config.yaml
dataset: "melodies that start on their tonic, played by one synthesised instrument"
time_shift_ms: 100
head_dim: 16
bias: "all"
parallel_block: false
inner_norm: false
residual_init: "scaled_by_depth"
beta1: 0.95
one_sided: false
weight_decay: 0.0
Rows from block 6 of a small audio frame classifier, named by matrix and row number. Rows with one number belong to one neuron. Each number is 500 + 25 x the weight over its row's rms, rounded and kept within 0 to 999. All counts start at 0. Numbers have three digits each. After the name is the row's rms in percent of the matrix's.
After each neuron's rows are labels from the 100 clips, of 14848, where the neuron reaches its highest value: "peak on" is the class under the peak; "strongest on" is what is common among them. Only what is clearly more common there than usual is listed. The data: melodies that start on their tonic, played by one synthesised instrument.
# fc1: MLP up (model.blocks.6.mlp.fc1.weight, 768x192), inputs 96-191
# fc2: MLP down (model.blocks.6.mlp.fc2.weight, 192x768, transposed), outputs 96-191

fc1.287 108:494498445495503508515541491455515501494514513537540470542502507491536475477496509511502510502482465506506519538467487494535554539575499481460536501508475519473510457498511486503514483482490505501543477453548502501538497476512468509490501524511494507557468514485479512511509498529502510523
fc2.287 109:517425530494480532496458478523530512498507485460440529493525518499504534511520528510501489477500522507512477525476466486503513495472511532497512503475527533521479507484465491521518495454506493474513489496469511454458458529505527486466502482540502490493529447518487503539490429488521507455
peak on: no note
strongest on: pace: slow; trumpet-like; oboe-like

fc1.645 108:535547475460493468485490480523520509532498504532512467459492492483537464455509528501488512533457479536489480501501509494532466480484548481488451489512484473508497481530505478533500517512495467517494534502485510466486518479503492488496522467440475512498539463473468521525467503516513485553
fc2.645 099:552471518469483554465493528479513502479479531515516508512538490513487477570487545492506536501505469533472487491500518508501512503482463491468516511475528450473484519548522471498471496449497520499517506517513509447467476473466481489504474523504511505523493495437496502507502452521503505525
peak on: G5; A5
strongest on: the note G; the note F; organ-like

fc1.575 114:543510532518499511483484476543481494503491511457507456481478532524476489478496514480475554528482426481479494468447489475492497518552526476497495449536515518460509532483483467545527492486511451528499485527476479529457490482518500517497467470525533479503506498506485524524483478510477469528
fc2.575 122:500510487495547533481530470518538464527541498481482482492446460501492464498481483492511511495483485514572480486461484450522483525493555503475548497501501509479502498500485490481513521469497512566486479516462535507530484553528487476492498521472505515537447529439515518502481474521510495504
peak on: no note
strongest on: staccato; square lead

fc1.655 109:452492506508496474483511510480486505526525506512514489496480539483510502524511485513551546490503424497515492485542514457504533492565482542490506469536526501477495505463475508470473483509507498463519539516471502456491503488485504476473529529533492503531509542507466493525502507527495465532
fc2.655 101:517545534502541525513502476484505519539513531527455519474531525521462485531509528524581492497485501505479479497480503516464502527526500518506506552483521526537507523507504494536482483493485518579491500517564502492445480536489487518519513478471512544499521491499478498461521496501458522495
peak on: B2
strongest on: the note B

fc1.81 101:500481511476500492489458508534481495505549495480500504521466484450494451512491521490459494485472474517491485537495470483458478489484534486523444519477520514484531509497464517487519518431482529502530526472448455488524474490506548497476525513492514498471491483475506498491460460496556535538
fc2.81 114:498528494521524485496520490527521473508462489494458550511484496483518516519522510460504482521509510484468528526538516508554521505502491485511483449466546494517492551481497480501503508552539494488513529510533550485521505487514508522486493516504529491502525505434489481524501498541527497470
peak on: no note
strongest on: reverberation; staccato

fc1.162 114:484478506484493505472514512494483528494517461502517514500487542481532487490438529469501490471502558510557517476455491516499488489504502523500528482478505512506518511469513489506487557533528501497494510443514508458478533534538505496564519469507490501511460533488484520501532463532465498469
fc2.162 103:476479497493511510498517531511481500519502460506537547517458509496544444473465487497528488544491475478469490488503482483480481505504504472469529491507502529499513492484497505490473506490480516481514515488470492452449457526501482527550568493458457505487502520482545501468481504520476509477
peak on: A#2; B2
strongest on: organ-like

fc1.753 113:532518500485483539555484521469489517512539513509500493511536476465464461473490514454510482529518539470465502517504518533478494474523526514518487509514512503527479480505482496565469469485506465527464471517486506451509501512518528478481538472529492530519516557541504459546502480539497493525
fc2.753 095:487481480484447520494492501467499496515545520524503512492518543502517482493486475459506518433502513499492527504458514487520529507513513497463505524516518519512504502463497515458510529475539496486556496499491480425506471528507487456464514459461496500540449460511513487480499509513520500485
peak on: F4
strongest on: the note F; vibraphone-like; marimba-like; tonic: F

fc1.201 094:493478503531495521491530447501477511533506504515480533512477489483535480507461488516508514508471553497499509556497494565507508492509466539496449487489486492488523471492493521493486511485479492491504518514472570458501480493492517466549546470492518517519498478513498521483520501525522491497
fc2.201 096:480456526470503449467521501484512487546494519523481500489476491494529485516488513528526472491510518531485451452453476476471508484515478534527559548510525509509486462483461480474527472513479490489490498493486498484490467516474504511470519482461505504424511528522535484483513517532499495502
peak on: B2; A#2
strongest on: harpsichord-like

fc1.747 097:532518485497508496533507500536488499497466519512537509508531504490504496550514503512457535519521509508545526523476524541506489523498514476444504492487530524501535454518493480500498524507525505491481508478512493501494501535520498528483503539524502476486507514541522524478514511538454479501
fc2.747 088:508522499506485539519518544506527500494495539506530503476457500548487486547507555552509502489469519485504478480473488469476454511518506483469547441477533477519494491506566527499501502515523512471491515526476475523530503513488508512522512466502520525544476478456509500499501479497494455465
peak on: F#6; D5
strongest on: bell-like

fc1.743 118:476485543501499531511538520504490525507543478460467525493537521509515499473536491512481547499462523521545534481513462462507472532495473532483495511493476544454534478490485493462521562500477482524484521508482526463505502495536481507479480475504472475500526524546488488544522471490495514479
fc2.743 129:477483525518470513490536469480474541501511475544457492479467506499508539502541490456472507559499530505510511493512542484532473451507471487497499476491511542507501490520510487486495535449493450496469500534497478481480472512509464538539503517486485519584526521490493478542508459506499504493
peak on: G5
strongest on: bell-like; the note G; tonic: G

fc1.2 095:493518463516506523544486458461539527438446455529504497471465534499502518502521512511528498484460514498492484508512534495484491509527482481504494506484482494500527536509492523491559521477492539505483537498498456545563540488514495534495460485489483534537509515507517483499476493470496531476
fc2.2 101:474524501464505495506505534509527479499511522484469452527464472500530452533514487498480480460542511505478499495476505490483484515483503455474497509491491506507534516523502504494532502511549497495494530502514495508464482478441502453535491478499490502496487542502509534521535517522517488518
peak on: C#4
strongest on: the note C#; pace: fast; tonic: C#

fc1.143 098:520518502505456475535479492511467477487507517496484488461523536464499544516512511514479438529504473505496468485505499523471478479485510489527479479548496466501507498504500522458529499512470447487476474506447460547496545491513470502477497529503505445486505504496524529500515493460476535501
fc2.143 100:507511497497498512450507523499442467521464522494535520479481479515516469580526508530528476499472502523522488492486509462481508548468487463507501489527550525529483476505440490508495496523498478468487520521487469514446500499490502559517502508505529536495470504468497487522492497494483493468
peak on: F2
strongest on: reverberation

fc1.428 095:502510522498445461529488514488500467471445533500518477503552458510552489517560514504431516530495492504517511487529508460465501537505463477482505465490519486474478524500477514521515442492509491485476464514510501541512509482500471515504517536505514500518493467523466545476485464509498498518
fc2.428 098:475474527492510484503527525506482487528472511472467486512539472451490498487487467492521485457475504478473463464537455474533506515455460509503489499532512499498527455510474464506469458552512541545489549539489476514514525538528507509489454491497498537518496513463499527535473509474482504512
peak on: F2; F#2
strongest on: tonic: B

fc1.242 100:477506462499533505516471491531523519490501480501549510467493488472507533520544493524473514464488474581498487526465509475502501440524504491516479498524500493496497497529512487461462513442489491495501489472542489503471509496506517489481482515521482490538493500508530466490466506536523474484
fc2.242 106:470497489498500540428483479506518508509501513536520478461520483485510486514507495501533512522486522531531475497483530467502490471481445537492508469518498492508485483544473501512434501489482517522448519514504472515467463491512520483495506477543482501473499500463513476462512512497506475519
peak on: G#2
strongest on: the note G#; bass guitar-like

fc1.11 122:497461482516531497501480503511508500534517506487493511530511524519495488474472472462479499513500532495505479505517511529479511506471531524485535463470460479499551501538489472498524549513511484476511500470548532471515494527544478507484531473474493514486502480444503494534505513511511513522
fc2.11 142:459507516489509493475501492521535521510493514487512502466520535518497506493500494501501508483521519525465487503493466570473499499490481509530543504471464566533489507474457499520498484480552491512505482512490482453506506577498537502497491498519492521485513560510543465489514513521454491492
peak on: B2
strongest on: organ-like; the note B; tonic: B

fc1.364 103:542509487500530531501514464505489509503516463500495537505521481512503526539495520451473505480452495556503545522507524525525515487516476513504463488515482515494511487513506492514502553474497481498467468499505508511549499531517481559540510471490493508572508499506489538477519453512518497500
fc2.364 101:459471506499488517492521479466490502499517497523472476520480522532458480553524494485500461538463466494541442482512515499499500491468480505484551501525516509519487543509524468456511513476493503526486492549498524474453433491499495530461532503499458523473469490485494484496485501497450524485
peak on: G5
strongest on: the note G; the note D; pace: fast; the note C

fc1.500 130:478534481478515507541519486555489502518473528488536519509480498533512466468515519498473459485434496539497482520463510497498516515526497530491483492518518500497485525453513500507476533472554531497529470484525486520535459477507480486536515536501475508487464531507513493522463503505546515470
fc2.500 127:470507478518517546519487502501501515500502487525533503472455512478530502546555486483466484495492484530540513486477511502476517446491517528501498481552496538510440471505519508493424518513490518476521490470503473497480521494508532504500494499511453485496489505494472483484497513515523507502
peak on: G#2
strongest on: the note G#; square lead; clipping

fc1.733 110:489507535485468474535494487490514460500529506512508491506477532509506503489513523486522512423505482532501511520473475505507529506490501516481512472488526508502533461503455459490494483445499483494544525509471489474545471481507466524465489524579500495535500463588509499521469457520507509507
fc2.733 115:539498501508472453497551496498507569532464503492458544505526463477529500474517477487463468488534548505493536533522494501532498494501470479498475518491546513532477515478504503495523457519505496528494497478494526465507497477506455473512496473491502497482516492489504485533522520434544512473
peak on: no note
strongest on: white noise; rumble; pink noise

fc1.754 105:484496500481499503492503525516463500517497482485505493540512478462502511419515473516528503493513501506497488537538494510474508475529504485519514522450453494484522510531499485478500537468481524517533527489471493520502521523506541497485448524460505571515490438518515525491537507516511483557
fc2.754 105:544445480521480494509512475524506563513505497511473530486534488479464519505488550526534490502511539536515479487493505499479528520508528515516570486473476495481511504482460483473448474487474491536490546481524511466470488524519505516497528516492443544518488516474541477523505490505490518542
peak on: B2
strongest on: reverberation; bass guitar-like

fc1.29 097:540471522474456531489499512501499489535515501512489526488474521461525484528484512465491485491527462471478490478489530512500503573480526519462524523556511514512527512474508490483497505510447488464499497467508517498506527554529500496553531510470494457520461525483488485502512507456517495482
fc2.29 092:440506512481477524482502501468506497516470529471501520497471466530490486553499495510474544526555528506480528537491470474495451532503495495515498480468476427524495513493499480505548514513468532484471531525482476496468492484490513500554513544515532523521479464473501480519490506471523508525
peak on: A#2; A2
strongest on: bass guitar-like

fc1.294 101:487496475528522493541496531524528517464486448478506460490525492503505536545546480537488553475511487540513478491476508498502509439546530480508496465541487502480463499509517504472442522502486472492491490445511498513462510503514542471514466482504507501488501499509542500500486487538498522488
fc2.294 114:473480516542514529464470462491505505517512507484536465452518539488506486528511518490538522509485497546511501516469501467501516491501497529508508456530499530541496522522506497529456516504515503484450525463492481494481511496473508512495515483534529506480518508490532525484510510472510521528
peak on: G#2
strongest on: the note G#; horn-like; bass guitar-like

fc1.526 087:474492483527467476523471509491468519517512447547512526466527534478543505536548529546483524484539510514497494523516496480479545504555524506479528464501542458509521478481524507498521505515502461534497503537500502455529464490475472483513544513491458497483504546492479511511516464540489505505
fc2.526 090:452468507525518509464465465457489450484501479510503509529530507503515505525498522510520499526511522482469482540449490504473506502481509536502492481518470489511514497533483547491483482478509506561468524514503498542428509443484551489500523488520510513485499508459545475505520453481482492537
peak on: G#2; G2
strongest on: the note G#; bass guitar-like

fc1.116 105:469481538495478443495511537494498498499481545523493545512486514458532480451478487530486436510530469489502449522520493499509517493502467498515508528455490483472530465467475536489480523480510503479505541512483585497499541505509470517484483510482487462503461487514475536519485495537525524499
fc2.116 105:506518455453512511465509508502486487531493497469514537507490471488504524495490525529519491478500510511538492437506496457497499473496512524521533501506483527533563558495506465498451515521468543479470502527490501486455561537490516547513530508484468506539457493502504504517530477484516520512
peak on: A#2
strongest on: thin (high-pass); bass guitar-like

fc1.534 103:518480500518466537500482506539497504497482496486467508554513445452498496477506496518526508533501531487503495550534496485521508475493550504519481506531524521474445511488515511529525487528506477474513482493499473475524512491491447483553474501473517539522492496471502494512481479486528450501
fc2.534 107:499530488513470481477526461497472463504508519518460519476482484530470492506490507459516515485494505498525500493477461494492512528500502507508543514507507472478502461492466486510473498489523483558522504514516487481448480472449498514522537442500437520529518504469517462507485501516515504511
peak on: F4
strongest on: the note F; the note A#; pace: fast; organ-like

fc1.485 095:500462481476467505518499490550483550526505485493524491531533540485521506495523499521546450532464449510516501458543520531502503495451508509532537523476534499460522481518493472506464534505500505485538487519485477488519502474534523505483508477504496535511500478542480518485444497543496500483
fc2.485 092:527476491466487515495542487464474491529532505473551512498528497504487529475487479466501506517466473527478478535459521494496475503475475451531548434485500543492498510506492506498512508503540486548491514545521474487452478482497529514535490516494497526475489514484511470526533479495440524545
peak on: G5
strongest on: flute-like

fc1.91 105:494481491469492528517490521446517498479480479492508500467502516497482510488552576536484492483455462543472475534536485495491507508471485516462499549550509493498504509483521516520493513509495492486496509508541501520484554490502519470489516521495512541481485477545499467495497545477498479513
fc2.91 103:510539495513487519508537471553505487491512447575503484519494496485513502518508510535501515502519501539478488482486511490469524540481491515537502501472528514525534504463459509469451500515473520468454564478462479501498511520496522496540446487481487525519503506505536494546505484483479522500
peak on: C4
strongest on: the note C; the note G; square lead; tonic: C

fc1.548 101:549512498483499483501490505520460489486452510485494520471499502500460537491494482474505506449504512487510501540471528495464528543521497459468498558480505530510510493488534467501535534535504480506498458509540518523533482496484511509499523452568511539499530520487456540470488440478512521483
fc2.548 104:511534498528484525492543470545499496468470500529503511479476514451522448469486497512507452488522493499533492474467551451517476515499465484500537486484499514464507503507495476491492445504515515518482500521473463496488529504482510542506469485512417484514450550507505433512491494477506557529
peak on: C#4
strongest on: the note C#; the note F#; trumpet-like

fc1.203 115:511523502510505518451509500484482516461477489531523462529504531517490489446530468506500504487488517514484494532491485448489501468558499515460504508488485497495518549477473499516475501499492500499533462521497500507498485526477490458495474559584556491459535508532548525501506485480486525508
fc2.203 131:538539505528476511516485484522492517488506488495497501511513531518492490503502457544545481487467450482480482502485491511530487485574438530473495477509498518542449501457437493486484453504521549522532548504486497527488475518462476523463512485516527532496512498497520474514523462505480517508
peak on: B2
strongest on: square lead

fc1.167 098:474507517508473512469505447537509503505500502491489503585484476416512521461460524489472539536504489482494502507511505524486508484517444489501484503495490492490516476489490514463471521483529519498424511516514549510523565482472479509496472488487499494484523476512484515533498490539517510527
fc2.167 098:510529503497518498470513477489473495563474461509500484554491511470489468479483483538495510521492550501495469499500503463522523492450502509495490497473479455505518528506467526513496506493452508522528466500496534453455511522467515510541476503475431467476496476503495505485478512494518534507
peak on: A#2
strongest on: bass guitar-like

fc1.631 095:508512502458492531479518493460526518512485520517524483520515581506500511478485502507511475500486477588481469503511503520519530502493523493503505497515502469496513533523481463512499533475525533483459470495487491526523490475501491488475477500509499494489488462466469508485476467502511489523
fc2.631 097:519508484510484451481511484524505500515530498510505507511476490530514491538519559471518450516480518470441487508531500517500471492494519471544509479498533515509497536520482529476486522477478531517474508504532528437455462522510513526489520532515507471484511494509528492500516456530440534510
peak on: G5
strongest on: pace: fast; sine tone; square lead

fc1.748 100:513498492457501501554564528551502491545492469480515505504466509524488466509514474482520503493508538535508500498478496476503500467504516505499467493488464485513538477500533515471491525520494543540466497487566469493509496510548482518448517458502544430513481544488487485505472522533509498514
fc2.748 094:480491550541540513495509483527532493530535532489505501529484551500481502492466505527509539503501506525506451555506448547485519494504500506523537516543517510475437507477518491500504520483527507528494503475519524552463464502469505493557529539508478505531473497479518538535473509509465496497
peak on: G#2
strongest on: the note G#; square lead

fc1.498 103:498449495526507470470529486442492468465497511487472498513529532526544494489477492490540501476506511452519491504565535499514532501486491491508511529493519537473480503526529483456491520497531474470486495525472498485523559516532507497454515513502504500519504489484490498516543505508493503477
fc2.498 096:517513510491471547474514518475485497521518540490528468475525490499534472489511476479530438514483491536502481495552455527482530554517463489514473497516480493456526538483474503496509462507525492551538532491469456503506454474503502507463501490495501510479510483498493455492571493500498480509
peak on: B2
strongest on: the note B; bass guitar-like

fc1.495 101:517511468505489513514479483463462527543535509484463510516569502516538484490501513512509519482474452534508526490507513499503486482513484512465560445501509476501515487473498497471521535490504538472491532515498523512516502443518538507481488485508507477467484469475505528458498483493518520531
fc2.495 101:525510476483498455499495477482467501494523523491508519540504506493492468478516485436519543519482483510499502522505491459530460509484435424503546444509520505522489518510496501520490486485511510524507481553507500483468500533504527507491508510471505519510533526519524500517505477471477537524
peak on: F#6; G6
strongest on: flute-like; piano-like

fc1.117 110:456492477511511509560508514490481491531482457495465463474505513516518499500471484488471512475503480529500518525524474496495557463489523543500482512497535505530517478484486461498498541481527484518541490500490505469499498523460481499482480510473482530489489546509495536483530475529516462490
fc2.117 118:457471516520473495530470489462494509471487489487499482496461518538485533516517511526495513472499486513460537509491503497525520510475496520526451482542523496509495514490513527448500508527514471514458510491524515505461465524460500527493506472474526518501473474447483505512507503472519469444
peak on: C4
strongest on: bell-like; the note C; tonic: F

fc1.560 119:508504520474524519547559494563528522514462506494533488539472504493505468454480514526474494497442545581519518505490509483540496524516484488478477491528497505503491535456510491490517506471527545511503469503547492502517480503519485474498481529492467529487488509519527459523448527508500506473
fc2.560 128:504492504529532527519503481511499526497480488491522492475494512468533536490508524500480502488514503562512474500474496523510493459481522537522508502519496541517456492463525510508435519520496508507521510440511492522463493494494516484517539495491477480486477507475464495483537518477503533455
peak on: G#2
strongest on: square lead; tonic: C#

fc1.561 103:515486486509471493497513516532520518520480515489506513526471532562528507489491449499487454492489506465521501497483548497542451474448513523471511493528490499482492533491469518496516538486520473431481488530529508427536511527536505493513492485561471556503487487464496479515478520463489507440
fc2.561 099:506491531495549514521499470516527520512510491462534511528486431525498513478524518498473522495528458531544508475503498510469539512498468485479493533529475515504501447513494498477500491507502506551556537537489486476470482528463499527515470454483476479466482493488528490522478502501471499438
peak on: C#5; C5
strongest on: oboe-like

fc1.757 103:523522528472503515539470492513511516488498472488515488510499500492498459530488518505510459504564524471512518471492482520485469508542459483490516505473482448502510497518482506485568541516481476486498524491560444550520517506483485474511491491516502526492507535456547493511521471478520504495
fc2.757 108:493551499447507504524517500455553540496550494489517477564476521474471491517488489468500494520500486485453524462506500458442459499482481454490463471507481474498543454513472524489503469512517529475519537535511483534520540515461511534526472464523514513517492524500458499465456498493492497497
peak on: C#3
strongest on: the note C#; organ-like

fc1.724 104:527464486452528483557484487481523547497529496484524511473532469476517478513474476488475447500520549480484477507534513520532480471530511499481523496498509506493512497515510481520567500556528498473522533512525469564472509504493470495510450491511512507528489518439529490505540490543477505508
fc2.724 099:526512520470497510486485425487543544496538495527507489523439455487482476498505471474495467515512468498463472463480507444532494509471485483478516501468480512522512445475502535480509437548550523522492478522497490492453521510455535515495549505489486491483494506495476510498507495491504519515
peak on: C#3
strongest on: the note C#; bass guitar-like

fc1.336 115:513467494504559500556485495482485544517543530520492448485527504475464469505509482482475479523482465504510502472497523468520470483503530486539607511476488466490472527478504505577469500501514499511532469506498498469532521475536532501452529511503489539518486471513483487529524495507521483503
fc2.336 105:540476512518521509507511507497504542499510467541478496498494472465485503527482497482524501525495482489490552544520488497512517503488481522477524463491545527492496490512494504449556497515501483539550545522496534437515514474518466475486482479513503510492471517522526509553481543496519461512
peak on: no note
strongest on: marimba-like; sine tone

fc1.132 102:508538483524488518529506482507508486500464520489479537506515498516466538486456477497465512493566514453516510526495489479512489514519530503512512546574508468531513516447533494523519495485540489505522461510517505501528504438490495499477496523534499553525512515453479514517487516486473483484
fc2.132 112:519471497519486489480502501484457528480473529532524510511521500519519516538494483471459455498540497520504514525514455521478485497493457461488489529480467528490488466486488515457498530497558466545486500509488465471466508529489517470487542491467496533471493502522495491496498494517492549489
peak on: C#5
strongest on: the note C#; bell-like; clarinet-like

fc1.487 104:473475552483529511498510498492500538493492481468487505468493474458497487509479502493464510491489539483542468465502498505532440474491511448503490500498506488455522487507514487473583505499583497479504471491496446541519450523481514472499525510538483515493473543497506497478507521515516509510
fc2.487 097:484549477465466540464478468500535528496548485491528457493448486516460461507493485509541483482506487487485480490432527494506503514521490456480530501498439517488513441518480522517493473494507478518486491534482490515473550486470555513462507476515487521507466513539504512484463505472492478560
peak on: C#3; C#4
strongest on: the note C#; the note G#; staccato; bass guitar-like

fc1.301 112:439492526498494530547513505517507522501480455486485500451532521501513459499511518475489483501479532469480540473438469485520498476522501496508496512517507499510479489508495503548492498523484491511512463512479447512507478497452504515494496504506489486485480544519500505530499519506527515499
fc2.301 111:471501479483510480506483504480482495432486516490526474533465516493478507501460556460516542490550502488467513520476489494486512493480475534520508491474496478529491508445501522459467508480508489491525567472489498493436507511467529503500515484507514556544524530476504507520495545499512478484
peak on: F4
strongest on: bell-like; the note F; tonic: F

fc1.515 092:561476543510499486532486521469501516476502489492500476483527537454510494494464482467523507584501484491486447532526483540493510471502524492481480514526510474475500492518513487502481485495470513469509450466534471533567511510503472476498518462502491503526493477509482518524474500468502507476
fc2.515 093:441529519487497471498530481493471494481485496510511513486518458529518477535479469494465476498499489484476532494470511499489469530474495507510558570495498517490508476497501511497520515472546454509511504521459468432430486545448506509560496517522516522454472544510506472527492504493490500473
peak on: C#5
strongest on: the note C#; trumpet-like; tonic: F#

fc1.418 107:528496464485474461542510504508491476512491494521510501519477530507485501463474500508497556523520504509519488489523546489492479489525478478466515524491470500483521483512543522497525510497473516493506537494515490480531486448555510503483411490520497556517491512523420469500545488453491513478
fc2.418 113:509511490490500480487497497525498489477507468492487447467525489569472464491517492496475482446469510496516463482507479531543489505457482515486507449508498518450494507549519519530507473484531505543482519532516474513461497524501484520495473511526478509454558493493526518520488468511469499473
peak on: F2
strongest on: bass guitar-like

fc1.614 106:526483514455474472534490543527497467521481533505501482517496503496504527472482508488509471486510512585554492491517500492504507479502508515505527535534495499449496484491494526473471483508497468487466547493542474510497501508532489477485465492518482514476502518483476420477424518542520525466
fc2.614 100:529521473500497486492487501537519510476443540487510472482547491483478478484472509499522495512486509533510476500516510512486484496476484485503538505500482534476438455495473506526478523470510497572484474509528509489499487485489480504495471516471505495549504520484542436546474515560460511505
peak on: B2
strongest on: the note B; organ-like

fc1.362 092:491520488506488530485530483475490544507498533486544523504550486510501487549523510476459536475477481518517603503495515534496504503531538516488521534483494464523518479479501496511477477517465474496499519548486498531535535533491545452494550496469486507522489500522483543498489547476514485491
fc2.362 092:510511504537527503494510530482493497486509487496501501510473456532479483505469496500524479460501519482490483523472485511499487528483476502456533515524569502504482488464503500466509518470513517495496490506453507517497506520470503486428541494448527531492507536521541483524521493474437516513
peak on: F#6
strongest on: the note F#; pace: fast; tonic: F#

fc1.623 108:537530470491486524535512478467478513510464485526513529523533479510508503460445505460468493504511478532493482499504512534524490515471509519525496490507493481501473535476498466530508503537501433497490545509537500489494507490501504485508537525556479506506475482542499529500478482485469510515
fc2.623 099:480458449482488473489511492482489481467473519515502488544537443504549512568494523500471515490524526511508485500456484508485504515480504485494551497505508490493512475546469508522519520463489470549472479572491472499532488537499446501489490471523503489508509521489488486520497455512480512475
peak on: G5
strongest on: the note G; the note D

fc1.315 106:504541488530506530492480504511502464536469462533482520484462513485530526433451510512498539520509495488506517498523531514495490521510507472507500470496517495517484505510540507543510501495464526455486465526512531490502482480495483493553543533495468478490497557495526492481479506488522499485
fc2.315 097:485519534456500526494499514476547511466517510514500483530452478530519502480458548498495493495514536508518529486487476452487458485497484540510531490483486507490506452475492512463594507530519478518495508507516467518480490482487537529492514535499513501500487506496529483527510517516523515502
peak on: A#2; A2
strongest on: pace: fast; reverberation; bass guitar-like

fc1.735 108:479476513557502514503507479543479485521512492484485510452530488498485505492508479530493517482504539474509530495492483554547494454536515525500523471497492492499525479497487515550467495501506504541528537479497496490505493501455517486504527465492549492545481515467493510527494487479488507539
fc2.735 131:442578479469506486500519496509483487470484506507518505552498477472493512510459556493503510481520531494522551497483495518485446470542494487450481476506490458472544531500497537485468505468477496542503552499494478456511521519477488476487531500491517497527527516469504504491501528491480489491
peak on: F4; E4
strongest on: bell-like